config = dict(
    encoder_arch='vit',
    model='image captioner',
    dataset='cartoon faces',
    train_examples=203450,
    image_size=48,
    crop_scale_min=0.8,
    horizontal_flip=False,
    translate=0.12,
    rotation_deg=5,
    tokenizer='word',
    vocab_size=45,
    encoder_norm='layernorm',
    encoder_norm_position='pre',
    encoder_activation='gelu_tanh',
    encoder_head_dim=32,
    encoder_fused_qkv=True,
    encoder_bias='none',
    encoder_qk_norm=False,
    encoder_parallel_block=False,
    encoder_inner_norm=False,
    encoder_moe='top_k',
    encoder_num_experts=8,
    encoder_moe_every=1,
    encoder_expert_mlp_ratio=1,
    encoder_experts_per_token=1,
    encoder_shared_expert=True,
    encoder_patch_size=[4, 4],
    encoder_conv_stem=True,
    encoder_layers=12,
    encoder_width=256,
    encoder_positions='conv',
    fusion='prefix',
    label_smoothing=0.1,
    decoder_width=192,
    decoder_layers=12,
    decoder_norm='rmsnorm',
    decoder_norm_position='pre',
    decoder_activation='quick_gelu',
    decoder_mlp_ratio=4,
    decoder_head_dim=64,
    decoder_fused_qkv=False,
    decoder_bias='all',
    decoder_qk_norm=False,
    decoder_parallel_block=False,
    decoder_inner_norm=False,
    decoder_positions='sincos',
    decoder_prefix_bidirectional=True,
    decoder_connector='linear',
    decoder_tie_embeddings=True,
    residual_init='zero_last',
    optimizer='soap',
    beta2=0.95,
    learning_rate=0.0031,
    beta1=0.95,
    shampoo_beta=0.95,
    eps=1e-08,
    precondition_frequency=16,
    max_precond_dim=1536,
    one_sided=False,
    adamw_lr_other_params=0.0028,
    max_grad_norm=5.0,
    max_steps=18100,
    batch_size=96,
    epochs=8.5,
    lr_schedule='wsd',
    decay_fraction=0.2,
    final_lr_fraction=0,
    warmup_steps=900,
    weight_decay=0.09,
    adamw_weight_decay_other_params=0,
)
Rows from block 8 of the text decoder of a small image captioner, named by matrix and row number. Rows with one number belong to one neuron. Each number is 128 + 24 x the weight over its row's rms, rounded and kept within 0 to 255. All counts start at 0.
After each neuron's rows are labels from the 100 texts, of 14976, where the neuron reaches its highest value: "tokens" is the input token at the peak. Only what is clearly more common there than usual is listed. The data: cartoon faces. In brackets: how many of the 100, against the usual share in percent.
# fc1: MLP up (decoder.blocks.8.mlp.fc1.weight, 768x192), inputs 0-191
# fc2: MLP down (decoder.blocks.8.mlp.fc2.weight, 192x768, transposed), outputs 0-191

fc1.334 [106  82 158 140 128 156 145 142 136 111 129 131  93 112 112 119  93 150 164 140 107 119 123 144  93 118 149 103 131 147 112 154 138 123 133 158 121  92 143 135 129 135 163  78 188 170 168 144 129 147 149 112 132 142 164 124 127 148  73 145 124 130 114 114 142  95 112 146 113 141 102 128 149 102 147 151 100 119  94 158 170 129 160 132 142 115 123 186 132 186 118 142 121 160 116 132 133 164 105 107 102 100 101 125 131 159 149 135 123 135 147  94 162 136 161 104 122 126  60  96  93  92 121 166 178 152 117 141  63 121 112 105 103 107 123  97 108 129 113  91 120 151 133 130 142 106 127 104 149 169 120 107 138 111 112 145 134 129 142 100 121 157  79 110 122 107 164  89 121 145 113 109 128 123 138 107 143 105  82 124 157 102 134 136 136 110  89  85 120 128 130 115]
fc2.334 [157  96 156 126 104 121 125 148 119 101 125 145 116 100 125 131  99 117 137 153 125  87 125 135 124 150 141 119 169 182 136 132 133 131  83 134 120 147 134 174 140 125 158 131 147 145 116 129 111 166 133 114 113 161 110  94 122 112 133 112 167 143  68 122 154 139 138 166 106 120 105 109 101 134 106 133 138 135 112 145 155 124 128 129 135  83 154 113  72 117 168 120  98 149 130 142 159 131  94 171 116 104 138  81  54 138 100 114 137 123 191 108 151 122 110 136 126 134 132 166 150 142 145 127 152 109  89 140 116 158 111 115 116  92 143  89 151 143 154 105 102 105 153 136 110  99 141  97 163 130 101 130 132 137 102 123  96 184  98  57 140 119 117 164 120  55 104  90 124 122 114 152 131 114 145 144 164 101 137 121 151 117 104 123 143 116 144 138 114 115 127 141]
tokens: "and" (56 vs 4.6); "face" (43 vs 8.7)

fc1.211 [ 89 122 133 138 166 130 115 145 146 149 143 139 109 117 144 140 125 130 143 104 124 129 119 100  99 122 148 167 133 185 142 161 156 105 137 140 112 136 128 126 129 146 174 140  97 132 165  87 132 161 161 146 120 135 138 139 144 132 127 120 106 103 107  92 151  86 138 128  96 155 108 141 107 142 149 121 111 107  72  94 116 115 154 117 138 127 122 169 126 152 140 116 144 166  95 152 142 131 150 130 141 140 131  93 114 136 148  87 119 174 162  90 122 136 105  94  75 100 122 120 109 135  97  78 122 163 144 151 125 126  79  90 149 119 107 104 126 129 126 126 197 172 138 126 142 117  91 168 167 111 136  90 145  68 116 151 130 131 113 129 180  93 109 112  98 164 123 124 146  91 146 133 186 136 115 160 100 138 101 113 124 136 134 173 144 126 138 132 156 124 115 123]
fc2.211 [162 149 163 172 125 104 138 119 120 153 109 111 144 127  72 129 105 151 128 124  89 136  97 116 156 106 127 131 146 119 102 150 145 124 120 135 110 101 133 131 147 123 119 106 150 167  54 125 159 141 134 184  99 125 129 116 117  90 161 156 137 132 110 135 146 166 124  94 115 112 113  99  85  81 128 162  98 119 146 128 185 114 111 116 104 119 139  85 121 113 138 142 119 111 139  89 134  90 107 130 109 113  94 105 156 111  73 135 121 110 128 130 133 134 117 131 155 175 143 122 133 153 148 144 120 131 104 100 112 129 142 119 137 136 127 150 130 125 140 130 110 146 103 142 122 103 125  51  81 117 142 146 133 164 110 120 131 106 144 145  84 148 160 111 150 120 133 147 118 156  66 107  94 133  93 111 121  97 173 139 160 100 154 152 132 117  61 134 117 110  98 124]
tokens: "and" (100 vs 4.6)

fc1.0 [107 135 143 135 117 107 150 125 159 117 162 129 133 128 128 115 147 131 163 116 118 150 129 132 127 165 143 109 122 115 102 119 117 154 175 128 115 138 117 119 157 120 105 137 114 137 151 126 126 183 133  73 115 122 201 113 166 102 120 112 140  94 136  79 102 142 140 100  93 142 111 126 129 112 114 151 139 133 165 131 123 138 153 134 138  91 175 142 129 100 144 163 107 134 140 156 135 149 127 117 119 116 133 147 147 121 153  77 112 164 148 143 160 109 169  89 167 125 164 136 152 131  82 128 121 129 138 135 117 178 183  99 164 124 152 119 144 152 114 171  99 144 102 121 120 161  84 122 120 126 149 115 114 141 155 152 153 126  85 139 110 156  82 125 131 125 131 110  92 112 121 123  89 116 105 147 119 103  91  83 151 125  78 141  81  56 112 149 129 116 159 137]
fc2.0 [129 163 126  87 165 132 113 151  99 131  89 130  91 106 125 140 103 141 151 117 103 114 115 113 115 115 136 130 115 165 133 129 149 132 117 153 130 121  75 113 124 131 159 144  86 113 119 130  98 143 129 145 151 132 105  80 145 143 160 151 139 143 142 161 115 151  94 125 148  99 155 100  78 121 110  88 118 135 154 167 113  90  99  93 122 157 125 196 107  90 111 107 101 124 133 144 142  96  81 127 120 116 174 107 156 119 135 134 127  99 144 119 135 111 104 100 116 122  94 139  94 151 133  91 148 151 134  92 134  88  90  90 121 108  75 118  88 153  99 112 140 127 121 132 139 142 122 131 154 153 160 120 110 125  96 199  85 106 102 146 132 129 118  98 151 155 159 128 123 142 125 149  92 135 134 163  92 132 140 148 145 118 141 115 170 114  91  84 143 114 125 143]
tokens: "hair" (66 vs 5); "hat" (19 vs 1.7)

fc1.116 [103  94 189 140 134 144 158  90 141 130 150 185 140 141 125 127 117 117 122 132  88 147 109 153  89 134 120  88 113 101 117 133 110 178 124 165 138 121 138 101 182 140  80 135  77 120 142 174 103  73 160 178 106 153 135 122  99 109 113 117 152 131 109 154  90 135 110 139 135 114 152 109 102 123  95 148 139 124 140 118 133 149 149 118 109 135  87 144 147 111 139 116 142 120 127 152 140 137 108 137 114 132 100 114 129 138  96 120 129 153 148 119 139 111 130 115 101 136 108 130  98 137 122 121 185  73 120 162 141 101 121 138  74 106 141 112 175 151  83 137 112 136 137 119 135 152 141 129 130 122  90 125 135 109 152 139 107  79 128 147 122 127 145 119 149 117 179 141 125  97 165 151 165 172 182 131 101 132 126 136 117 158 144 134  78  99  84 116 155 126 124 132]
fc2.116 [134 121 108 144 114 123 134 161 124 144 119 136 137 164 102 122 162 124 127 126 128 143 156 133 106 143 135 166 120 144 145 145  93 114 150 118 111 156 141 131  84 133 146  87 163 134 137  95 149  75  87 130 120 115 152 128 148 143 117 141 106 166 114 119 145  94 151 114 140 124 117 161 170 148 122 120 134 103  93 155 115 148 145 162 142 131 139  81 137 118 104 147 169 131  71 139 138 153 125 108 119 148 150 170 156 105 150 136 111 164  66 147 139 118 139 150 190 109 172 115 136 101 116 179 102 120 128 133  92 179 116 134 153 125 181 158 161 100 145 121 126 173 100 104 133 155 125 151 134 165 137 148 107 163 120 135 128 198 115  86 139 124 102 128 121  89  98 122 151 154 127 123 124  87 136 120 120 154 117 148 131 124 159 113 138 129 126 173  95 161 119 160]
tokens: "hair" (98 vs 5)

fc1.618 [126 123 104 109 167 128 123 138 140 140 117 137 159 164 122 101 146 174 149  72 138 143 100 129 144 161 181 143 132 102 117 137 151 151 130 154 143 102  93 118 129 126 142  87 126  98 124 139  91 183 125 106 143 127  83 131 136 137 117 138 135 136 149 144 101 122 155 151 141 137 114 149 186 142 122 214 124 120 110 110 127 137 122 125  92 106 118 133 126 146  95 119 114 117 138 147 139 136 160 119 155  81 141  77 135 102 164 106 150 135  80 157 111 173 122 145 121 118 107 149 110 131 117 118 114  60 130 136 109 143 116 139 159 147 162 100 155 118 172 140 108 121 147 130 137 113 171 159  84  93 165 146 137 117 110 127 118 116 112 124 167 128 162  83  99 117 154 121 140 123 104 167 105 167  99 107 122 129 174  91 130 157  88 114 120 128 113 138 115 130 141 130]
fc2.618 [126 134 120 106 124 137 132 141 144 117 121 116 133  82  97 121 144 101 104 154 129 156 116 105 109 135 140 176 115 161  86  82 156 144 124 146 150 138 112 169 162 106 192 149 120  86 148 145 117 154 168 113 110 102 123 119 129 124 156 135 147 131  86 128 170 107 166  93  74 119 106 118 134 121  96 119 151 133 114 141 136 118 141 122 149 112  66 118  77 121  93 122 128 143 117 134 115 126 156 137 120 148 159 130 112  85 137 128 134 107 104 124 153  91 106 148 136 155 174 140 134 143  80 131 109 115 119 159 141 129 137 105 175 122 124 193 116  86  98 122  82 117 124 140 164 149  97 164 148 140 125 148 134 141 110  88 124 147 127 104 105  94 165 104 143 107 138 134 125 129 175 136 143 171 153 113 157 164 143 135 121 153  93 114 125 131  88 165 160 149 126 113]
tokens: "hair" (66 vs 5); "<end>" (23 vs 8.7)

fc1.283 [136 109 119 124 179 123 124 104 141 148 103 171 113 122  95 106 106 196 121 118 138 132  80 139 127  81 147 162 144 147 154 149 145 125 124  83 128 151 115 156 178 160 142 131 156 141  98 126 112 154 158 135 120 133 133 145 103  97 134 108  89 114 127 137 106 151 151 171  90 112 153 115 143 139 127 191 132 122 144 145 119 135  98 124  63  89 132 153  96 144 122 128 105 116 145 103 121 149 113 106 116 118 179 100 133 125  73 122  81 124 123 107 154 123 119  92 169 171 159 130 177 141 112 105  91 137 140 144 111 103 148 109 151  98 108 123 106 140  98 116 112 125 148 108 123 114 163 163 125 144 134 133 144 150 163 156 130 119 135 114 143 120 137 160 104 131 135 127 125 119 113 134  85  99 152 166 108 107 117 179 101 107 103 178 103 120 112 124 152 142 113 107]
fc2.283 [132 108 125 152 108 144 141 124 153 126 173 134 167 126 129 112 100  67 144 138 141 113 171 139 110 166 148 112 150 116 162 133 115 131 139 142 140 113 146 144  93 138 147 136 104 164 125 107 150 109 124 123  97 127  80 149 120 138 130 122 110 143  99 141 137 146 109  88 133 128  98 133 116 149 131 113  80 124 108  68 100 171 138 144 169 134  89  88 154 121 132 101 136 153  99 131 134 102 134 110 138  87  94 189 132 112 162 134 104 136 145 148  96 147 126 167 108  75 145 119 148  81 129 144  85 121 162 130 162 143 133 113 111  87 158 109 145  90 137 146 155 130 101 142 103 108 121 155 140  66 131 161 105 139 113 140 139 122 123  88 121 101 125 110  94  92  83 114 109 129 112 129 170 122 127  76 149 115 138 142 153 131 120  89 152 140 113 123  80 140 150 107]
tokens: "and" (96 vs 4.6)

fc1.38 [114 134 138  97 117 150 129 156 156 146 111 135 140  98  77 150 143 111 135 115 129 136 145 126 114 165 149 101 138 136 112 140 161 111 139 111 130  77 146 134 130 157 140  95 145 120 141 159 107 133 174  85 132 136 139 136  98 122 165 159 135 137 107 130 123 117 122 115  79 111  83 126 105 114 114 147 157 122 114 148 153 160 120 116 156 134 144 135 157  97 160 127 127 126 168 158  62 110  92 131 148  92 123  95  99 139 145 137 131 107  78 141 127 124 145 129 151 135 178 164 132 110 153  77 114 106  91 143 150 155 171 111 153 105 144 120 149  83  55 126 137 112 131 118 152 153 141 131 104 149 121 104  84 157 158 112 105 110 152  94 141 124 162 120 119 155 125  80 121  85 158 120 124 111 107 120  95 140  96 161 190 152 139 138 145 112 115 102 114 114 147 128]
fc2.38 [114 131 149 136 110 126 126 133 175 144 111  98  93 113 180 128 166 122 110 148 120  86 122 145 114 119 142 124  84 134 148  98 135 178 140 146 103 138 104 115 134  98 130 112 102  91 130 132 123 137 124 149 117 111 121 115 125 138 130 114 121 137 148 127 136 112 152  86  95 159 123 176 110 108 123 124 130 115 136 168 114 125  93 117 121  97 142 188  88 131 109 157  96 142 105 123 196 117 114 148 147 131 160  96 105 189 122 106 107 158 150 110 127 147 109 155 115 126  55 107 114 114 127 109 157 142 155  88 123  91 104 144 134 150 111 129 117 128 152 142 111 169 102 125 133 158  76 130 125 105 131 121 179 136 105 141 132 143  79 139  83 114 114 136 181 144 165 130 118 140 110 115 103 108 110 151 124 119 101  85  88 130  86 132  86  93 117 107  99 144 131 123]
tokens: "hair" (39 vs 5); "bun" (29 vs 0.7); "cap" (16 vs 0.9); "mohawk" (9 vs 0.7)